config.toml
model = "audio captioner"
dataset = "simulated sounds of rotating machines with and without faults"
train_examples = 39062
n_mels = 40
hop_length = 160
input = "mfcc"
spec_augment = true
win_length = 400
tokenizer = "word"
vocab_size = 51
encoder_arch = "quartznet"
encoder_norm = "batchnorm"
encoder_activation = "celu"
encoder_depths = [5, 5, 5]
encoder_kernel_size = 13
encoder_stem = "single"
encoder_widths = [96, 112, 144]
fusion = "cross_attention"
decoder_width = 128
decoder_layers = 8
decoder_norm = "layernorm"
decoder_norm_position = "pre"
decoder_activation = "gelu"
decoder_mlp_ratio = 3
decoder_head_dim = 32
decoder_fused_qkv = false
decoder_bias = "all"
decoder_qk_norm = true
decoder_parallel_block = false
decoder_dropout = 0.1
decoder_inner_norm = false
decoder_drop_path = 0.1
decoder_kv_group_size = 2
decoder_positions = "sincos"
decoder_cross_attention_every = 1
decoder_tie_embeddings = false
init = "kaiming_normal"
residual_init = "none"
optimizer = "muon"
muon_scale = "original"
learning_rate = 0.011
momentum = 0.95
nesterov = true
orthogonalizer = "polar_express"
adamw_lr_other_params = 0.0018
max_steps = 7900
batch_size = 128
epochs = 25.9
lr_schedule = "wsd"
decay_fraction = 0.4
final_lr_fraction = 0
warmup_steps = 230
weight_decay = 0.02
adamw_weight_decay_other_params = 0.05
Rows from block 8 of the audio encoder of a small audio captioner, named by matrix and row number. Rows with one number belong to one channel. Each number is 500 + 50 x the weight over its row's rms, rounded and kept within 0 to 999. All counts start at 0. Numbers have three digits each.
After each channel's rows are labels from the 100 clips, of 14976, where the channel reaches its highest value: "strongest on" is what is common among them. Only what is clearly more common there than usual is listed. The data: simulated sounds of rotating machines with and without faults. In brackets: how many of the 100, against the usual share in percent.
# convs1: first pointwise conv (encoder.blocks.8.convs.1.weight, 112x112x1), inputs 0-111
# convs3: second pointwise conv (encoder.blocks.8.convs.3.weight, 112x112x1, transposed), outputs 0-111

convs1.111:441475516515511527497421483384447474466643499510517552520525473522535446550472535562444546549531514515489431462489558573459460514559525535468567470371501489501487463569449463481528475487582498443526455463478612459489584535536518526574555518532429552508516550442515490472461507464597470531533446511425555478504514502539361533514434346471
convs3.111:435497512502442523511494454459542485475463553572534436534478506582488439566501472372610470406532535505521506477499467517526411491487503532463521516565560491473434525534475467436537441438307590471440471486554454446441494475449423486558522538409553495473518514544481456521403517467481515555586568519431487517474485583549446468478498548581
strongest on: state: faulty (84 vs 55.1); gearbox (48 vs 12.4); grinding (44 vs 14.1)

convs1.20:534554536458517459477382495438440558519479412489490430576505537412515588502536454476466486602470495498549429489520519505518422546463446451448416511588520480424452483480493456643520594477565458519542523529413460543514450511503424566509433422439515559497462413414420524510462456582479539553547477480484472458495507552436453476552489526528
convs3.20:499489503440469511609557540506557469516366498540549478469476446463516486435466555520466453463548533496480687457517570429501560478517636531489451460578537484447466563456558535523425508497426557472486543561542507486498533534534490498447475593612442535519487470527505560521481524574527527551582504469509576485496467438592542492525456549437
strongest on: gearbox (62 vs 12.4); slowing down (61 vs 33.4); turbine (37 vs 12.8)

convs1.80:449552472508462471460592547468474469465504560561533538530464483439505497432483477494512536482529507472519582486550395536469431467529376466438507426528623573405552383492468582503542442564501457490447581436425419496545465494500542439564393391523511525405449512449535493441496505533488484521454492435567513491553552535570500502543498513482
convs3.80:453467614461550551500518496490523534407447499432553490590493515460509442510428521491441500469432440501534465445551421425425512489535485422531499535518547410418523447518490530504495471511519471537453459448572545540452576459473519477600397445539454489513539473498538584455435599431469515553528523531466521491462446525588454466367541419413
strongest on: speed: slow (82 vs 33.6); conveyor (73 vs 12.6); reverberation (65 vs 35.5); text has "room" (65 vs 35.5)

convs1.2:440457544465508579490500501542460510485422479535425455533476522538471492519520471569459542493413460551470550477536488511457514462532552438433498487573566450497599606511489509534529498471524540570453482412507446495474655508492412467482418533509412533426535471486496516472436482570485438534507487449572442484415362566458507534592578586528
convs3.2:524505516543527551487514507466510445488438467486585510401407504490504541643472487572538515608536513479512523487600541567474432491568482516476497484543378515491603466445502426510511547631499568532515557536441534548468423523457409520449583531513499507538522468523504532540513484570487620507535532598431522465491537523449463583535546475540
strongest on: conveyor (41 vs 12.6)

convs1.37:473539458460489505563551470459632582497545557484547546509418477477508588536445447380484575445577517540540563458552459487528564455424554493501577512484491479508538494517408480536493437444485517581414539464513512568557495509529551589565524474502451603510495422507527494382496459535409511454461518542433510508571481490408546529542541447545
convs3.37:438571427511485515525516480537489593497512590515563426454514528578467511513545375520510518510473551538508488502578487539461576430501540568570478556455521540604491475435589478427580548451528476476612538504472519503463462454522543537499460539483539484550480500535546460520547562555618493483564500408399439466540607444520501464517513603445
strongest on: conveyor (49 vs 12.6)

convs1.96:578531604439533430431493416505539539449561453480489475565426489473473423527566458451557631540469409487428449551461512509602465485412502511436445560429569589484531491484461435519481547536501526436528467476560501514464521518540465452476507510444555455454407505491434524490512503426522563490438479472526522535474551512365548519414502430535
convs3.96:595455522535483574452538499539514509460535466577483475509553456447486454441471567421548542540501452485462576521492523572457565534456601476494466470486530528581474533527495554499510507449543522451587544440409655663465435529548507472520483467421475488549544554547407538569541467462566449503514478601503553474498463484504437470493556436527
strongest on: state: faulty (90 vs 55.1); rattle (48 vs 13.7); grinding (48 vs 14.1); turbine (44 vs 12.8)

convs1.49:527447481496546465447499540510467553632581482549490507484445527470498542449541467539424442501507589438482531427491564443482471519526459515599383480508558549477523469515574524534542507453386432493519508431498457576567471490474570520474477509468484473526533479438444521480440481577580513503585543458484387580608453454423515542489442447400
convs3.49:616477487503470497532530576467473488451466492535512444587542388494475562534582412537534479477449426482492436470495448487410524441443483579372506609562494407524487520422471479480507475560459468459510422523468484567627493461481538498518608548565540547431466477575615454552504457533433475485491509481495492453561520442505489525480497520488
strongest on: gearbox (82 vs 12.4); thin (high-pass) (29 vs 12.3)

convs1.27:433519478457458494538569521458486518497491564526482455436428598527435547462505503467464521605487506466441507530502498523509480390512547496407613358476580516544442418526504505567500535456443633540507445438551401537491527439457474530540409436507478455503462602509432478552542541516546585476487520524513504512456514503429431498436455454490
convs3.27:516532395461498486489425513447499507504546485469592606448566456541385499443463458545557516483517482413595548522452477523458535525551388562490578574467565552526439524459496453526461476485521544476514540549554541453483409432522460522504380426496462516579417562525505489535578467473477554442519482535563494485544419461438525543506402508555
strongest on: gearbox (88 vs 12.4)

convs1.77:492473486526509515440499515445556442455492506561389457448512482469443466450473608478435502519499532402530486477465573434404441563393465444465479443436496512517444524512537481571524534471567468543547565597595489519397450559464480552463457496414509473510494485518615511550533580500530429550515533568400467532554463460553494537518521412439
convs3.77:474391522461547504549434510507559441597501474553413513358390534531511453515524430485420580454524514498560573440466511461460629427487531545545536413557469459470513499497467518515591503395520482466479541542507488510418485470496407480580496426513476552431523523531419498533470504460466617516478507462545459548512498527541495551558474454504
strongest on: gearbox (56 vs 12.4); thin (high-pass) (37 vs 12.3); turbine (31 vs 12.8)

convs1.9:423490364450508488465509530466506479522562515463571559588540484445540521519549501474511439469633561531500516492544505457518491504551488522444400528436551493474542515512485462452534525567492521500513446435430453520578501512568467482484489492531433496533390422411485409406484477538528544561454607597493618475449511525438557491531510610488
convs3.9:551573517548542500625488584480438503464447573505425511540488546485467506599549615486538527503511547549475506490440483521476510489516467576490520632463515475504540464477491611519504496458548427484467494529504424562412450440525499518443479370459463430411607450484510450549468542452475430456606420510518541503439475514469444498526549516454
strongest on: speed: slow (79 vs 33.6); reverberation (76 vs 35.5); text has "room" (76 vs 35.5); compressor (52 vs 12.4)

convs1.76:514603480431495461483453570479649508612495485399458524551491452494495438480503477478415441566510542488434558461523636482507554597486508467551438582453518522464516512456471582491541498488553533490518452543497469538532520513510428506374542526487592530469474538451410483511428457509505489512522455516483477488465421525533558478596402441457
convs3.76:502514430622481506403495457502642464471556516541541526435409543546475494529492419502589584488544500517452484531419442539476454526505455487444440536447498541478495470451555469489502539510467494510519452481439522634529493566460466514417492535549551541442394524567452581496420558413514510583465541495468500498557559595537527506533521564438
strongest on: thin (high-pass) (75 vs 12.3); quiet level (69 vs 28.8); air leak (57 vs 14)

convs1.10:523514551388490482421436535523422509562554552558427508445479476515546516506522535491609508529476365465404512510481544430429553508540371465582537529457533461502472532515530538522500495477497503579573408547455442517545481446585562472535601510583529548564571496414537519454555479522523468413474537515504476453471491473562534541582491447500
convs3.10:539512524449579472536518572508469448443502512524448444479469447498545468477480437575566484416512498504430451524584494489526461506464461559411450491469457462510500539562505472419598461363502438547456602548546474499621500438477451568563541588537548540494505484583399491460573505471535540468432514558469445452502550485432509473429448406520
strongest on: speed: slow (64 vs 33.6); rattle (51 vs 13.7); pump (39 vs 12.3); thin (high-pass) (35 vs 12.3)

convs1.7:546510631573392444536530548494564460526523470552410545480374484523534473472495394514468532489456537465427465494539507562458462495446489464439471454470516518512499570562543587510498502479507514572496515512584491511485508490505487459490612424469550492426418509588423515498480520475570421465569542405556451513452520392493540405460539564481
convs3.7:496509549548456449549460501480521526554447548531463505489469523517573477477455453381486410523516597422488495574597463548538441521577501427450534469522484491509518466519471465462442497518497561486455460493420461508499434550576485435608607561437490581510559541439614518532506549512406446550520555503432556513476546524410450475579480404545
strongest on: conveyor (51 vs 12.6); thin (high-pass) (31 vs 12.3)

convs1.21:521414523478606483624531560553585524494540565489591422508409458472471471467443535427465402537534446554507426453514508536556493413561449454580556638510471517482502530466481526482540449483506562447448540535476482507565489499480531526523525512505523591554529481514596619479479551522538502425445427414538526458526540455490515458549547497515
convs3.21:462502494475558475520506494429626559467483497543454480492651433468499530466583445483462538569530509637406463440537494460516442538520515435487538461557588477514497426484566523431460518527533576450530437473447504414548556575589437525435432445537504420519498499552459568541532427561515479560536508578509583478436473519490475489505496483523
strongest on: state: faulty (89 vs 55.1); gearbox (71 vs 12.4); speed: slow (61 vs 33.6); grinding (44 vs 14.1)

convs1.70:489465497433475545428533441522519404511457490449618545464492372483514537599423562506507451529478478430466505620456508559531573526473500488555535594511465474526533483531572523452542489456486467539412472465481542494505431548566515509524483524533461485486493534505406415580482545434504465512529540352485467580514389526530438475528587513551
convs3.70:479496524550540387563500428478482471590458540511569515521511506540545552495671475527459495517536468405606470484512450475409466497505490547529547484508497493557566569554484522522490571500572461527525551564486522570416514551525574535472530545451544516514476465398402456464468477484394608446496451438550472513565474548533464505597464453475
strongest on: speed: slow (84 vs 33.6); piston engine (77 vs 12.8)

convs1.26:485521534540542455556539465479457449558503422496646522499477516474522476540527442471532546563540443529565516475497515526487441418476526590453525520541425512469444557482522433599439493568480485585584467542531532509510465550449555487503514531523586576440543391505567460509390546537568456560521532452502539448460458528505590402586547489410
convs3.26:408585490578562574507597480487484478462551415466522487443415463547479531452565395361509466472539504519521444505515445449474504403539559576458452400517544420459537494499591485524459522523476496514495495474558567519449511568532453528528454465544598499476449510454486444552477536563470405416529482529574457544520508487429438511572448519527
strongest on: speed: slow (65 vs 33.6); electric motor (35 vs 12.2)

convs1.5:431485495545458417525487559429477534449533359538516461518523379477542455506567502549496526488526562499433468499610498456635513463564479527515556473458512559482562390479543482587550509484457437523509522424504477449514481462485440530446457497498539480616500504441462548591521518455556440506514507500489472495467591524542461459487649570507
convs3.5:511501520548551533491557565502522481451502442553457504517555607413484502504474451507506432472554576450550508509575516508538521377528489525468481578466448597513539576495508532440448432393558425547478511498432526559538525544559631557573523529552483559513477475501416559547584469507556556497528428459501521546460551545430491451547510612566
strongest on: speed: slow (75 vs 33.6); gearbox (39 vs 12.4); speed flutter (36 vs 14)

convs1.103:487525454471578562524526496441478488512543451508397466554511568530559502532531497556504508510434524495478522516484545462451484528543479508462508525551566532488565436582483530504521596556571681547593396493544477444501515563526466467511460545484545542449541463620516466490439482410492469511469446455572488534495462611596517405412543462537
convs3.103:504502601510541444551515479524558487433512599493497496434553497453500522549557496532414457486478443518481505465512441610628547456518555564490528622455455400484476512537519489509559462591476553520570460506462452490394499567572536485544393507548424507457596612544506474469508491472474476479516472459523499613533445539521552497455492548566
strongest on: gearbox (93 vs 12.4); thin (high-pass) (35 vs 12.3)

convs1.99:549511591518516439534521411456400514550459436495373478479476519467487502516470667491542477512434441409477545441510441504483526527502570491527519420572590473550560521393509531477525525449544558529429483442556472553510448557447485516493521571499513509547463583421524572538485475436454473520479526592529534487539487539518461414479531398545
convs3.99:552463474507579532557444483448510571462506503442559475564564433548471428436479384475483478467359495510473521492572523525531372558505555383487535494504540467483501552507460511505525505445562444514416522483526543491563612494437505492516513488509517466550443517468496494391509562456467457440528528523475376536367454544502482553452477509579
strongest on: speed: slow (95 vs 33.6); reverberation (85 vs 35.5); text has "room" (85 vs 35.5); text has "reverberant" (85 vs 35.5)

convs1.93:504531520518526501537548511510524557496506488466539549497449514542500601498456430544435529613488480535498540470513565501621386465518546504471530489612575470560467418528500510552635530528439578468611447537521422556517461517482429483509534524507493490453534552530474543514474468468595623499514537485422524480464540482558380456448560466429
convs3.93:580533499450555451545462523453449491540447516524549550495484473518604457517466543462560515435452483427583481483421543463475509482459484544495573473434448553562522535516438609531445558522459537457458612571524432533529475475562422449518530462559570426445437460510532478487542475580525494470579423465533449394424473495418585587459441527503
strongest on: gearbox (96 vs 12.4)

convs1.55:431458487515513444488436499519504488468404478533532428501488453507530580391504520486485528498492576504593499418543488476558470536601565550494434529477503440418589671498571534470533530496545562520541516399509513440590523465540465513614556479503567542523486533495553474528511475471430471420499502501450544465416541474549438542455554414457
convs3.55:414512517450528521568408421500455546504578553467526423516506514537430509475445586390485458491505511516551476436490488521494559581508517533544545502607497460469463486505557457537455445512507541462434531540487512539602400513508523598512612457484567430576585534572491491536351461554467441542521519522502426551474497482502477493588535520563
strongest on: turbine (34 vs 12.8); air leak (32 vs 14); machine: gearbox (30 vs 12.4)

convs1.30:516517456512468572568513387517459485423347562560424470484542477525438515510420469473511399452488568446491506564527625410463526530570547513469411514508442462429541449376536527474533519535533463531425466512519535492470485458566469477488562468526557559524423482491520504441499407505459538495564521479557561457472549567472448419499511524468
convs3.30:564524476530441598500527520533529584552522561511461465523574456532551465457490436521430413435489603378513484494538434535469578469520524524467526478449556524530511349518492498433529608581453522565441459585463493441558478540422530559491458546597500504472486503464512562490497409523489457448547554456514521487568480476468521605446508440496
strongest on: state: faulty (85 vs 55.1); speed: slow (72 vs 33.6); rattle (47 vs 13.7); piston engine (34 vs 12.8)